config.toml
dataset = "rendered solids tumbling over patterned floors"
text_encoder_layers = 6
text_encoder_qk_norm = true
scale_shift_norm = true
dropout = 0.1
attention = true
lr = 0.0025
eps = 1e-08
weight_decay = 0.2
Rows from block 5 of the denoiser, named by matrix and row number. Rows with one number belong to one channel. Each number is 500 + 50 x the weight over the matrix's rms, rounded and kept within 0 to 999. All counts start at 0. Numbers have three digits each.
# convs0: first 3x3 conv (model.mid.2.convs.0.weight, 192x192x3x3, standardized in use), inputs 100-119, a 3x3 kernel for each
# convs1: second 3x3 conv (model.mid.2.convs.1.weight, 192x192x3x3, standardized in use, transposed), outputs 100-119, a 3x3 kernel for each
convs0.60:490498465530458486500499487504533444552510468504526508532508538480498465541653526417475521525535547532514479507470485487463443485475510505597484545480470504480561495550567513473488492496547540500517534511505509477519473445502504523463501526525498501492508604541527510517443472479537509485461492595497499487482500498492493513534485542505575494499500540509506488513449471501465487518488531588475479532456506516490445488506484516551495462496487528563539517503471479465503511628484489431498513497479544502517508510525516471492464525502527497491
convs0.61:443479393498496453501428542510529477517425529386429497470551498601647506576636494553541485550518518517519536495588538470420439494514511467435449481446501500490496506462519556563448480513555493508502504490472515531466472489495493516477513518504555434466506508550463493441492498418556644573568509515506483481510552501449448506485481533501456464524540485497520521402355521451521541549509575491355465485517500491483548463472499479498494509517656492468498465539491444496499486512459500497497491496539550484468489478587501470512581430434509526441
convs0.62:581522556482549496515400514464657619564240394517491448441732630502532453505384491596559505374545379499493497488705512548646484332483536329377529603434485504512550542423657448242422572680656561431451610496496469500564439593787583356477490506556545679403446354591565519543488507608446416591599623563532676727507400573464517463519624534599351544387498442669539530479504518494493507491245382561604494476432491574551534562280495487526498537476512546532435535506498459546502563569478437499517494526655536526411539483498545441492383559550573500505
convs0.63:527460482559558548397501539588454501555476497510518508539617460565431531638505499502529449534540306434438501547512499486476505584536517548531458484521584467461511583487471313557510464490549638480551556505491461506491547497490506509460492503529496549520463495500500516500513525462577705504469466589395455450569502495510553464521509476492541483465493555491537520591492507482515497571575514572455547500476494459488484488481484517499504565555485580492325464513555476483486480556425540525510578524489564558536491471584517534436485517541507506495
convs0.64:515507455511545534450638467488570614449571495534513507509407454563509547513566501474471316533519406528531514522491576492560494500480471511507543502634531493491475463523497468500458564424510509487487519539543498561505487495491536486490477506517499515565547552603461468459471498593513426523473547504482514503561429503515556483498456590583504396477487498504574483535471536466490512505478485506519519600529515469552460499443540533441435494485477463512472450545495488506435529481482518502517483469497488412544518547486510468491511506508506538504
convs0.65:513531468454461564594520480481567508441384438555599494594462544382474488492442523483501396512483505466488596508637531529572509437563482499387510554411477552621568562478565486364499489490562443453519503509490532594557589539526473607500596512484482421470536451512508548484537591570350343525596567569484542504472514474517496542444455419518518477493524477555457363543469441571559500380455379472322402504441495493514535493482490519447459458596472502645546577511501391436344473501500487500462574501483411530567476537509484542504483522493452463497
convs0.66:563491516456493492517477472480415466544514546545468542438487510438487532490477484428510438509485515511471507478505473471496443552550479475449491453530500523440469549524473440603488407491512542543506495500484501502502477477517484589550517500508552580513533625501487510531591547435505483497527432469526550525512547507490510546528499495476491535527614505487473534542556499500502496450488502499497484511492478438479583543491530477397521484516471541453517469589412504489510447477513559523526515514526520499484482485481491506536446524523504475507
convs0.67:519516499433601539559464494568519548411558371576583480512468464494486397452624570540580552495511443535586483534658580445473437470489496560432468532545494587526540617493579435495457506502565502485527529447495485649484486550546452458495504431472508428554399461503486569522524582550488428531495499593501474502560493402540547545498579499554460447476478486516470456420501527584515536484483462434549516503511552480506477496407405508529502483505361508463480525557610508499520509488441497494502342444501554475559494542530509495459485476397505529522
convs0.68:506513371308655512443493707514468441294476442484353517499641375474507513454661489495564539493567499566653423450515470509492504491498495358518716688530492646407585473459500602474492563524541412523509541629519464515470532515451487508450483458573345642448374342481443405537367511493492620521490524480541482483493443482568588496545433432672471603651615426555503479563509508458601437386459484565689390505743472419443518562521405508522424657495539414490532400473487492448578533415431521499530514456490523446518469458551539533449383498488489597441
convs0.69:542508530516520542534455461511507509462545511471449442482535479572494530614496479435508491412428130504488500548462485603542586463476545521510514531467488480562521509477463547432521393500527489482493657518553502516435524501495551544484537507469477521518469498489416488546481447514452490501490494522483558465493493521493495512486500618543545484502516476500491540537489526508518485602514548626588646501496503550449525438481533502530400517459541537500354561519539510486593485489553501499470479502509491527564514491662429510525531531523449491403
convs0.70:465534422506501503428495484551552588502503511525539505518492504425517490510487444511521536504286507490433501480637631453495519413548496499448546515545489543540469506490470522680503543491517484441503528438548500558500443516507545499431455519490492517561450413458446521656343450514475458502360538564510518467545523491523449473489493557515533424596395548523509504525515507450456517471428528476421479500466475496515495517552484519520500490565458520466490448515578450483443496489494492509480532536482476491646488413534470415474491512538561448508
convs0.71:499507530495510529503520528486494495471494484472501495508498499496488497494486495498501519505502518488462495493496504491500534495499526505510502515518511500512513514499499496498500497502500495486487504484495506492509504502496505502495505508503489460448469469455470479444512494512502490495505501500492493498494498500494499500486494496487500496499508498507502501500500502503505507496494496506499514504500507512518517503508505500502496505498491513512497505506505490490494491488490504504505514502504503506498502505498486487490493497501504503501
convs0.72:492472505446503504507515572535446533507501501490574487502508503479416497607522464501496518537604490517519493462503520456410488482484546479474518474476475500431504471582465491492502507498489487461518558502356588493609516513517503500476548495534486499409377551480529486462494496446519461504441495462484502496531491511548500501513494498454504475495533486525483479523488528497586597539426519605490440508401474493502512492547515414590539507481444533511505492519500502509512508600513512486488459489488569517488494591481487475534523488484502490494
convs0.73:488485521498460488505632480474500482408492406514636490352568483535469441521565522480511594327481598457522536444477514494508488452466516509538478500499547509521484519520507505468513515581556435489488481509480536516509472522517477403506489448564504475494506565469560534454477476494473537508518558482515521510470507537577435494501504465471505458389532449460414472518514442564540439443387554558489305469551493491527510477492508396506502523488520467504564477521516480494514409562509522476512429581514512468484538578497440504539445546504524518493
convs0.74:424597515486474494438505503490649488459445535465413477520508508576427412549551480472585430545492381370593455552496492415485452518508558515459506423415460560464514486499514515495400504509493574478474495519488522507520573420474468463463487511533508532505432421522549555626594539468491516454482459605519543506493507520433392500499511488529499502434504502503477477553501497502460491506508616469541474526398431504499472511516539652416478537522494590497428427477439516444364477769447584580534517505430550362473506417474475410504517426395526497555
convs0.75:479501482453506584601516491568494508399414499495473551507581470499490451497447432459510532497584426496490449482502497493514459494522510475453448490532510538474519536494542475497534455579529503484545498509457458505521504516500442505479505480505528447411482597493515482515513509511489548520543499465513508518469499521441543526409486467514503508502499562530541531472550505489451502460317481540486407464526432521499464565497509473497542457600492595509490515483479464449490508510489559502499619580471527499498474477596504518469514530490529523506
convs0.76:501516488498495508436500393424537517437544433473483495430477513505491500559562491469578440502460566459526567489541475445450488578424502469522464515493515455516500548568453541473490554528525441487449531518508561395586499493496449496512530519568525533395522502509514456505606547429512537486494569439502528515481525529498489519540496492456522579571523519497477478487451499510497513481498512475403478525527524511578493538490482503520451435459503508567500393537403475491658512473563438506504499519512467528492571514382490515596490503481488504504
convs0.77:421535547452624468425603566559585462548522512514431466538543574511504512489525482465371628619581668497437578511430399593618455548626494496579448651498473586515473510603447642552493549324382469471519508483503531510529513585477451600491506485499603557410537494513567433488549428497484418529502477461476497521491477501585422471445479530328530446494561534623395482502450515547461454402426613542383477530474551475505496546493419445564370468587481437543500609494581400383516431530619464503540560493486476495523414677532497443525465498596509530438
convs0.78:496565530520509497471407530488507513525434458486517495505440504520545487528512511570491474532566578522597478519438523581546472505560365510542452529490487490496539482492517500480482557538419496512496499437525481491462482501514549507392519496522549514486512510494545516451507502467493509475496471447480510518512480514501479510472536468502451626450500510501471518529541551486491527532545504547512535472477488499516543495473499488461495494492487566499502550486528479462493540478515535518498500540451523531533493458415471509536483464485479618496
convs0.79:496509525474582517517377523671465479523501529427505528504542493578430409404422520489501660586702721493480531493562507501510439532521529532575426572484425486545499576501506514591497549548494497435537372502452471607488504570507521482579557483469440479508508499523601474475513465506554548406506505452534465472509513487495512478497503533482473510508538461528477488486406465555497501570536535499398441497500473531409625429532485498448463561459374504563526537489557483447538566581612468496490512541473447563529504475599481481491487453501543534485
convs0.80:488509502482499500484499496504503497498499504496487488496498497498498501498499501477530501523583563489534502496497489513511495498499485506510497514516509507506500510503510504502502501503500504498504505502499493498502497501504497501512502503507481475463489471491478471470538521495525527502504505490496493498500497501501499502489492489498510508493501500500495493498499496500497497495492494497496498499499500499507496495506501498500502507511493549528506506505475501499502502504502500504502501499499501500496513502502500499499497500501500500502
convs0.81:415425572490527450481556429498480557267496426351469467634504421490550414532588473543610637432405588512574507523462468550438592309510515464583391715394385494480554499434468591451482538411502474479454561482524582449454493530501457460445451505501497441521450566382442481492492569452668523454447547536449540588433483540518539547498512501521474581555462440535495491551484614541536522477487477536563506711462496523476530555474529484495426459506490569423504487531474441525465475495479509561471486482547509390498545463605479483372544583456493447502
convs0.82:513606467481501478505528513560495463480517496508484404465474454478461485508487522515484555483507443487613520534537502477582504557476404504445473506440491505463492534556536484518509515597505500494538520535521472434482475496485484465474495547509493586384495506491467499535569502453528484505445371501460435495525491504490477512528550506497462533524487554469453507510530532502509518480513553493496501452391482498468519527515499496475470515525531420575475463502498472520524452506498483494504510524458498506499473535445551530538458537501501501506
convs0.83:513485516462503532523503390531574438398417564442453591482528409514420599498434496660476459676540512618496420705511517542511366472558414593529495504567453514493513528484435541519495470481530495506532472396496504495501397528515436477548488416469539458636349390500495445669516552440555469480503440632500471458524463534480501544444488457512405557533397716481512431486502501552451535503560540360463482518461490615454443573456551475462535472526468601514509520574489489474504495450391465544492527460526453488568476500480501534407501462501501455526
convs0.84:503531504529514498522522503492482462507508454545508499501489503500511507475493486511545525494512514503565503527490494496506481500499482508530505480509496484497504494509495519507476497496498505506513501495519479487504504492516507488498507502489487497499498507472470532491475506479535511494530533494507486502497492505500502495485499522489510497505522507515498507494490488499499498498492500520501505484494500519505506504504506496508490508561493497495506491524497494511502492504504505515513515506514509491506498498503506517504491500509504499507
convs0.85:494507542488482488490545462534501504530459515538480464484543497683486565513381454484520599522689511502588469442508459526522508522520471507584501484498503445488558429482507496483493494387500387503487510412552556502575525553496518457520500483489533506501548500537493484449469525511526471479606532488498497518569487519518486461498502493537482514412455506483444519502497498592525508436463405566494501481462499506510510537465467523531525468466501479447506622535604481508583488491510458503516499499509495504493544495507499495522534537463489496510
convs0.86:483534437449532486495589559482512421537453501570518408457485486570497422509525504528497538562517856450495543527522510426501441410479509491434541524531543470533506503452500575488412479538436543576434503480491546534508518577562399448463498515520542538531579492492505468489483475528578391400458509456477443496571469515503483500540517512543495492501498472525482455476494585491498416425518573478408532512514595495589473526523435496501506530465524503507546469453516523474502613554461443459500509461498402499585518508438464512548453469438478510590
convs0.87:520509500513501491508493480519505499510496485496475463499500498497500497499503500527514491537526492516501470496485497499488502495484495495492493495495496500500501502497497499495497496490492496498497499503501500505502499504500500504499501500496509498494510501492499486475511507498502501493494494485498501501497501500499502501504505501504504498500497491504502501504503501501500500503507505501505504500504504502502502500500499499500500509492486511495492503486485499500500500500500502501501501502500500502500498498497500499500499498500500500499
convs0.88:424504479428506542476490487446359501428512461441504473501531415509406442485576462536579633561531600445500500597519492472501500462509480475433412534545464612558433543536499586493493457501486504520494487442433497463532514503476445498555460515500483493494536497493502521528389451481469556438499497515494490501484499476579488493551508529469562480475512526558474484493502499525428493288421546540382540578471388520493489460488534533538430498506506501509491493454495444423496497511559541483496571544399558510498478583548558446528489479450457533549
convs0.89:513497518524443474483522449495435491510475460466498498616511499521539421516513583506443506615533607522543471421483484443491538478520520545525509586507457529533520502505422486553487494626467502549453567485500495445469495474509481504515500544462485392498583459457557488497490501490591572493500550490579509503501499472477523463476507530459521499496470508468513537489491506493499498504511498421510478508490543482570563499380498486513525512479481517498542498574495495497409492456511521539547549522452561518510535503454500511535511486540525504538
convs0.90:574519414486590522471622607565478494533506518443414555485562575509594542494478407523558394498541595536451464534526503512603554451517538542471536521500521564485399549415503500482470544507431526565502275631488606504491511510487500509520521490479504450522543458565595453407567452493463482493454662551520496485476483499457506521489482495496503496487482475510501488491483539562610538540522584538416519438478330496495477480473526444537564538398477494571445498532447500440485520379492492582530516425531516461447484446486517494406496524528517508540
convs0.91:500479579483518461500496503531524482450458489534468506522499498543519503476491488541604531448632524504532508450502483516621391595458530500504456501512483513475505502568505512497510494537473536517480513510454501526519550505510530515531496476484527497530508474450494488482464518482542426504530573479524503482523488464481500494498497485511467503511463479481507498500485526504502504484500505494500479506498511482495502494490518507486531468505484556511538500497514483464525499530494501508503566483463532498546484511530432532503491439515483511503
convs0.92:507509449436438619521520518407543437456495542524510560468432500532490512464498505486591536593579489488577513519451494458487466528534493486479473631466423530469513415527566513508461491442463503459540401496486493494507592524450525510522446432517498552547539530490498470485497502400567440385432512422507490565419481518558563484488492485505514448472469507526502571468402483539495501495505567538428516514385527510471521488512402471500464509510509519531421491493501520491458464522553367529543458588502519493462647568410505500494478490576444498531
convs0.93:496534468468329475471455506554603486475470571516407578548677460531574564500565523452615496541621571549553467559485505432526536563459473495482445573425430575592565481502530622510482421523630513484551515622449516503508457606507505433534485617491479488535542408416506495505688645501527419533483598482509547510453466447456462556463454622484386513500625566493546562529503428490564495512511405545629425504510535505470436477407499512487536495500515623484670519588488450539474509683492579579531458543494504557385481494527530499399501493491593467498
convs0.94:420507461507454560510485501511487549461515522545556512487488488531581444559483504452488580567487550438544486488574539519484480482506486451507539463488483489578499473502505492538495468540500515460569516487509469557498493552477472504481499508502502523549460565593531501511505483408499470527494431462506535449502490485499484478503493487552498479547506483481503505470538444493514529455494564586504458484490472485520517406530507490525466500554495516470486500492466434372498520499488533521488438539560545503510424498514476481527495567501433500493
convs0.95:491646531432503595564498487443402267511681478538426474548510518501444521473501496502528392473515507538428565549430413474517383542452610476543446449409519533556507619373394441731489516542466539535454570529550496470491455464565500484498510502512507484457511522510488533612496456414590722422415418400498501497474488490534449485493403564446519517531542525478448499535515478497518514394503375541519450524522473508435486529479415517627449432554508549520482442646513427559440509514512547495472533482529524619368498438512489503536513556425491463525
convs0.96:582503425572555476605528471479519512359516501543497498512560429496509515549524499552512495476550485510498438475446459498583455511538461607544503513500501459501493374513518468538485585507416498519487518497497483475479486424463488521530461454470353649534449485507498465498538567504596502427596583411485488568496507524488504524493501507446464516501437573496504496484504528489491499547455508503513492513500509498602500511560509416465544468512523444530505491520466498479501528458550501508478587494458457502495508510519487532519561596518468485530
convs0.97:533545494551528575521545475495620530482553574514474478539538520524518565501508507588500489511553596452509470460533509537529449500501525456484544463509510508506502496529476446499536509489535486501489446470510491550499596597549556593522536525479482539484487537542505420495503432371402440498561480463536461531499572488541510470506503366522522346538490471508495452485496496509464487462492560411476521498531530518544432472450563546531497481514377482432444485468467497519456497418506499497491444497553454546482506503459430482479438433497544467504
convs1.60:535508510481502478501472553513426511573460507479423462466503491490505527499493497556530493449522419485499514511503480477423511499512511433486548507516482508532519499523462460475456528452542516519475506524477434438502469430525581497522500500491511541488456480526533470479485484565567509488467490489531458497500524485506454541517526488515509526496530518515470470492532456497500494463537483515479413472512501508434574529483501506581492546536569495388496438434519519477474483475493514531523498456488505519517512502511505458572507465482486502457
convs1.61:515763598478361377491437435476433520523489382519521505531496566405459458475457410493528557484616541484448467404530477515536494578460555456393561483447566482510521497713587511457456476409479468582498503456573563584401498521484544514471427455550483565485463527499474433497481492368429502472504517479500492439454445506624519459447534569496468444511484509452502448481378515518520488500542480489431466487512389520477429447505580486576568386303459482388500475500464553523491484487516518569499491499513486567532621588552510505498564512421476477477
convs1.62:582427439378406540478517500500565519500565547496440427411486604385517498595536547613541523502522572369505447522370501537499465432627570645452535343573513681562469327447453499712570474631749595593452486509505441411559488507541467664540416510551491518702499342420413566439473420432560561485474589504441515446611466562366472495484499430552550482483421543495558560578367406398474313505636614380395440486454537654544563512416447457529481514489580489562568499472488488557424583389364572492583620603414454479450360484486428467494540585435514497539
convs1.63:496516615431470532515510441490518473500512458571509450532475459500474525496506505494495495492375491492470496525553560515537635512520464502510511445528539511490494507516478483357513468513525433524532431671564479498454506490482531573496488495507354392502413464555499590600450512541389495552506527606501485507458538514495516473534548449492461440473520568575492497479494398531627416517504538450462494488539433494498484477512463508514458500486525546495494499379481468560434498516496480457460483524476484503606527428475478499525514520369470516518
convs1.64:605490568484495500489495498486503499508559511498487530510550494513507481458548510492495515606479470567468523542504504583509511471508589549513500448538500479507515471475495510443506542529506532442508508490512505521498559505496551543444468479525587518478464555491383447502529551480474543498467400565500549506572509500421525504499489482580461529436469519510465512560507504398513453552509519447467445520525512465544528442516500515526451488475512483454570501645506515436493439519457481503495479512493444510540513539521538487465418545508510523520
convs1.65:497454445558597457534550579496662486545518484494464478384464541558423489445568496504569505473507562503399498502493488555464521546507523514455510597422477492527518457526439573500565531498624474493500530627644518479500498505503584504469531508591502488543499509518583543512353379399493598581505546453563534344483573534513519468488427413514577411479508509592451505594497527569516586491554529503487520556525500470518535391516537525345460560537419513487549542449465547443519570427547541486470621547488470480583500473541499498490486475444530527436
convs1.66:469474505551573528496510402483515523497549506518492426515496511504423536487471510557529493520480511397541431522472479551541504509443504515515481527500567460471484476527428571523633480462502503479509488473515494549475519516504490450517549525533512546459450505489418426484491499420550536517506442464427387540527473503520560517510453499486429504541515492528517474511533470472481513541511554465543474469436510521540458513552416462456473585503529456385493507481361430479516571568453462514499481538483509448439497538420503561480471487523461497575
convs1.67:446443516498531514607454550457412434708629535520490423513456459444550485618478573502437501517622519374447507403496551524485525497405447524545436507427496461450577491435493498531481595478491529493505393471559457486460508571496525505391486472546493504537516499504489543503383504501489618495399465554503503516593487452522431507558531535500480478462500368424517439516544566630405572487541518437491408509417575557422492532530521508522464481514431556697467508500542546520652344483492654665454503489593497506568591586494465488441596620472545508473
convs1.68:418422555477524496575447457422562508477490624579444498703444308537484506499480516469615385501501514452414523551477515506479519482491497473705476581482508526411508504524410510581346541490465434468613482412565574479550475466603440501486516481531538479295539578511470535481498490592592416446491480437514420583528509419470589517503436409589567419380763462514358510418474443512497500471370606477376523511622540699504567544473425362544500563470448656541330543450497477504407602418484465577475389525378510568549564503492514571617517505549459549459
convs1.69:511504450492494410475547468639521486486516503445523356459503496490515668521502521505511505438461396483530544517485514502528483492496531439489515500496477483515498494533472415506496523505536511459535506497478430491505443614519526472506531539581474453442515485450530501515513590488466538567494477529449445506524468505509478486558523379571589507520459509480373452453482500605530513418444522451537383521480491602534459521535529450511405476479487464466524492522505573486443540427555437524539505508511412489461507548513523546505522493509481386589
convs1.70:572513546541489383496495435556524550491424613492561471407536546546449480550319399544603490483661447415348508540469667509474486434468497472490534484457478485531478549553500527404463533491456504449542449537464512588538485520613664543507388471386487513545511525447309533508477527598405521490470488559487544491554514511514464408310548557556511456440501495514433526552503559471450411530495479488525611404510500538451488483548595478457500492525492448495494464494433649456519529502523353333472509532479333418447434466486484556347475530480562490492
convs1.71:537501495498407494507508539529521478487547546500454538375450566597465540486519525503495467485549472499480526514521564492598518496449487486470485471540485447559501503519453478481512486514508521462471519514414462479496471504464503485560570513488511513426487522571497532508502450474478542560460515432322488448525500513483541577558515494466455580499497544500464512528505527494515532494575493487459460560541495532559546519499476559506564499398498478496496488458521529382546550471461481488496558483547479514497387461510494455482531492517489435474
convs1.72:423417557568560499518510466529481535504582485510551541420517570498488560496542487548421525522502584504599494507464511494498503522462491562525476490540524491421515521487542502557498511476497486572427519442467481436501512484501537497509502496504488493517479529580498495518549476479544504471487505446603496563454448486491534500554505472474506529540494498478483496488481510520492532551551478537457491541538485436496566569495599499509557499522500486584472470500526487467488485521456455519510483553581522519507502545454510483507506501496509504490
convs1.73:558503342513500479486490550536508544429445495394427480513512414501627461526493470610568475318531558503475487606520526461488482581509504506466456399581490538494563474550686522327518443481504480520454457429523449435506713537314484583525531483459481465474473452544682434534487533444431479482609549507623497410501593479506537510510496473492498505494552551462395456517583493532477557499530400584511438518514500456482493436528529502499622526475510480478476567588500510539510438493650471505505539489462521521464476619470508559414480596525494505530
convs1.74:419593588617529490499458559568595540562506516474435566499493520518569437479385501555571678473485510528447487554583577490523500564504498523491450529545506445502478483504554427523442479535535448476574556438464527433422465603580404547512522459468428465497469540593454490537520646536463511493526499518497595518417551542497383452437581565461529454545518555494531412488495478534474495478566476509498597507547386471534459456430521455552451500495656458463454505485513404358465463437453505600518488430482438561481574459418532576535519530426461443501
convs1.75:474494457557527507447555609504505591500476488409490363474579585500505496494492560496593487423476483471454507539516601490491569503492486486591507500444531511460521484449599551523461507512563547519589426444545388583492479524564497477501357411508561509460550488481587578489510487502538508465509556534414471502546458480601475432392502494427520477502608546511454515459501506389491471522405528488501480517561517471507526491538489498488466507477446490488418551395472392559470454525601538507498413513561452480660512478317503514492495520479421529496
convs1.76:589552547493415475463582503511536504490450501407500498413468556446488477504558503501419543435406470613460559459516464489497548557506507496433458461423520464501512483505496517487551518492405429518488524473496541487574439425468482515451492638494547435560419560472549474494583435511505464515560509440508476499474522515495442525464462484463511501547489451498516458587514486415494411550482479483533505424508618510474504481576441468520473466489454481455487561557486522478514478544480380464515572497366508487444403454505420485498534492479493573480
convs1.77:485460555512500524551464477518585579443425526527301464577523504513514511470397482566496506412465451387637531564412509585363371642546498552490469571521516492528500548569493501649478499532471368540509391496520485518552464463668494421504548475577526500473480523525535508485577532488503526509486510407526513501489552479502522543438460497483505540451567463565518529556497495529510418521455438502465532439513536684386493625482388473505485439481368637422528537471584619508474515537463431546504469388449477562486518549548535443501387480511544513482
convs1.78:517554503519497472462488507561524495515484491493586480501453482504525476411523486500425517469396482499531538543516496508433493450530487479550507545498477486515522522479515492572463516475555419527498493508472497463503507504490544588393488459504451527510542553462516430517490517512504474527523489519499518499529536458503457519498521541500503473513478518488485553499559426520498485499485504494487498511500531478568517491496538475501505516520478564514415579556489542404514547530471515464496503535481501500490461536516483519486530435556436506477
convs1.79:530506394512503432464455538488482537514455489467653415484563502605498474465490489509475572423393604360536562369536383649554406547453500555478361575500573510605467507476504428459626527468494590456518311512493551492485547497523400501504474564554521520485505521396500471388526447494528505445475472518489574509490437486557600511472502520463487498472444517656476519531494534496483490467430601620452521399499540519547499505556449370467616500502506489515473538556491498498544461576499478507556440474492503472490506525534532528475491492490444512552
convs1.80:495509487470597537508481547541544492496512464504507476544481504522510477498446500500463638463470554488465605514452499460460451485479514501500477505583413512523455496484501505464500481549520531553526462473505490499495535541513492478487480490479555465512497483491536445462475530505486471523513472443494496504354492490460539526487504386511462478494511483492520494567455482507570491470451558520502485522574493506503528553487482525502491491505533506482415450557519506460595490485528509561472521481498495525483519492496541501443428520482559568385
convs1.81:500501486493315517523551542418481519481503533505449494544534464521460536512512511461449493453511496577560533431545462509480213491486508512469570454493515504535488320537535431722460501502479382668514499459292516519526484454415500466490461454503479488608442498500490518375503503560500436387504460466429478506476501405423479571408615483508585502609407506315549439460476528526488541577500087564488563553589599463560332420467565561504526540505474526532622483478532431492562508524497506506497500496445455500505501499475480368487527496480485554485
convs1.82:500496544617517508550484493458480562398463554587487417513457465559529465534491499466286498556479512508476568582513548507383529496402472500512350522529509527550441508524609463505423501529445529472464515444591498526528558411466556486465480508546523489513481536508498392468490647562467491498552422436577470482432534508486462500388517453496480440504481516485479532490501543487506517462467547566544471495507546521461400453500513505487480464477500489444556512352442564521442402508556486491607501533538517481528516505485502522497514437461488482499
convs1.83:561488428509458495501577563432546500498496572533436505510466436519490436425510547454526418550530428528459428670492522578512512534485422485538457410510552482500451458410521505472470504523392381497416511521426508463506499587526542456487447494548482456534557481699539518542508516560471503526643450492535500460463456510518502524437532516505506515524484546476473472587459519559492516575524422479513491460503523375519484448546501527592330446524487519473528508471504485482496499593522547466477582442514464510500623527463455573489503507501475500574
convs1.84:461454501509446514518510527409487472546490518557519500499492477500404518465532595516416493383463570529498491500446492461454557466562497456553527486450471494514494505583501501451502515463515506446467509470538581534512479486507547480518503480513496475506564537472550500536500501477527500479498496475492550498473450494502578478515504515506471539516525455533425527461577531450553490465482563492481488470515499511463478504507586531488473446529496523489513561463583498502496478603513512475502500594475516463511597492454533624379517477524503527440
convs1.85:514512550480553464399490476509553503492508523544500513497473518452546552482520472500471411589449575450463488454400461465500531501529518513550591511495570566343522546419500443443531562511619492477426500547460502490443531528503486510494510513381577431507506605538492514434512515498419506486489457506563501497529493519458444476555479515484487515417494495509516568423496504526499565503503589507492548542459500501515465599589494477501524475483423452538508448436447461416534416481503589492507402475390494446443618511531553552478449416509453563534
convs1.86:524456532470489497500515488561477509517579500434437466452601449486477500492499482497489609423567416502500477479555597476470479502496478501529599453483549467496566511402504672529420553481417568444491521470434493474515435687515429465464548537498492710462498528417500475463526502480607578400532494440448511501510576439532483540565540444503482477473501533480488479563499482447518455327567493387476523529473515484520490578457499498477525468542547491514420546472505516522457442504510510482373636495429452468597502474495498551489541521493429438465
convs1.87:482505539519615540473497487498499470511477572516525516510510532516491422388512548498463459481466504467489509508472498507501437494496525469487498517532494476478514565517539483525529506499484471500481489499496502511496500439508521503469499504490526526438508481449509520444489458499506504489492472500537497496525490370508498505493531509509499419502480500507455491568497511495437470519505508499452501490493538526502570522545502420503493491485499475492496506489545498493497510503458493507462490512485503494502493481504473408531487533489519506521
convs1.88:501492458497437507510476539497453478618478578462572498638383501499485354493442516523490596466465569484423457572461597455479505490469433567369443535385479470509492555479494504590550495453487472482499513480503477500503478481372548499556468500559531482460501492422541478525512421516567441472498516533505486456502489535502464479506623474582486490520473500498563454602487517496525438579445448376498495485483507570482547500495464542507524502577477509487529513481442492483478465521524543480503466451521542502454499465475520415535488462417510498552
convs1.89:660571396503481565535501526495550431511580436484544491526528507486564413490537364502555560532497512507529495548509470430500454505498477512528483523459439530528508549532430495514569486491452529504537499514414394481489522524523448531521394468654513506494431508449501600533569497445522484499505503489519490637498500501573499431526486425510498469515674516501480494573500468473483512464522500501451575501482473423537542501502572499445592558445513400557513572485433490540540514508456509466526522528497507506437575491523535482506502505565468461502
convs1.90:505489431519341649513559480488457666471508558472457426491576501530500515471457463547488605459509572543438491481480512606560535486482502514527507501533404504420476433569555487477464527512514499492435487507531533517464516461546510383498464478474495494391533465416495505605513502484531504498480477529475422590506445501498473534482479529452465499495522538516512482501511571479479484542496473455498496486540453403510478497507598485506477540517480526513557499579492556493546529408471475532486494458572502592537438500487474579482414507515555511460
convs1.91:499483526532490508444463518496514428524505511494480545499501515483531546431505508510486493401409642574441469500496455520458462501502472502461482522531516535445498522483507512505507515531543502497506495489515498499452548524553478610525448515401477525477458487464534481488492537426520496480509527502500526514564435470503473458481545498498498468498494481475484486465521429549522494562525498487465535510498482479507510480514492521492472473510531476471526513494525487530512479482501531512503495504484454509466522556469539449517521537487519466508
convs1.92:546502462476596506460474570449546480508557488528505542477493512431460404505487634528495500578405509496487562533435486583472455502501515522511472521525419502495539507539485498526493531499547511475517539525500510519483493493501487512508515521490484506465517483448524489497540476539519585408543410466490462482387503495447573507507480534528490490503486472488491462549581523464520464504496520438476443526500552550540454540486494368546475507521544485490439496510451413546563530521498481450505489517408582497465518486550517510485449489417532515583
convs1.93:499481430535696521514354463637429469414668481551536510518578528533439486479245556622456458451408623538346519549505562489471356578582499531589460505599464515431388474523481636542423386548443588525469488470413459538456464574483505533592501488525523438475537643482565437435557525490579592535515412341463479498557613509408501500530490554564545426528593410485437456613634465488406459498541563427427566454455473487481414553507494608449481554519626514534488460500497510499448567300516444381556546506472610506514483539502496523438431535579565501551
convs1.94:483526483477507500474440566500457505550476570426513534508503461513459495492474525487472567455485478467466606465490564531446553500421611480365549482497649539476532492469453509565503538463488515521556536486461430522444515501594486505419515503497506503509462556521524398533494497492433470511532367496464465533509494505440486543511508510521482471546474511482460487483549520485495501498438488544481524402510532572443502531440534539505497498485540434511489502465524518488550496448509556493471513458522505504483501493470469508502488398513528529535
convs1.95:520496536437503558550487306505698588480380463585623623591467541463462479516493495504499453563559470647486571435523487497509485573536468485566392522616502487502484435502462458425586576560575394422412541540523493492629549495653531505475530514552481523502518496501526440397517505537517388484526546465501526507506515518663512409504478490435509485491529526507584444439500537551513389533474566533559494483531508544439508662518476571579580482495516558541492458591487654517454430478479496527512475519446552508506610501413557512531504473489489570494
convs1.96:505545483578577493539564286459521499492501616484501495468339434507508500532471610467504421590517581545417347517565555449497576458499489435515529517474531482392489544532456478538463523462606492491505503707521446476365494565534442512547530470466467580486525568582428454576493504526534496524512464482550493531532509405562458519475464539458753517492517512506441493438471497505446697464515616487451434534525361499481504452387643450454590534500509522516453505477423593512448455574553505574527499546513494451486584532429399512504520484546523475372
convs1.97:468462554450443457652547597492526530439458534430342515548504544529564480503504469500460532499475554524550440503504515697527516520500535531509495593516521505490503476445497478511514623516514508477518510478424503484472520488558589514470476472588473477489463681500617648564415456411473487491510618487518477497527573496451424449471475484531500466568525496515472503510507575553445499495553535501498453522488534532482519529406598541513516491482499503472514576459503560506537531515535467572490490487500485484472542534577441519501556416475521365504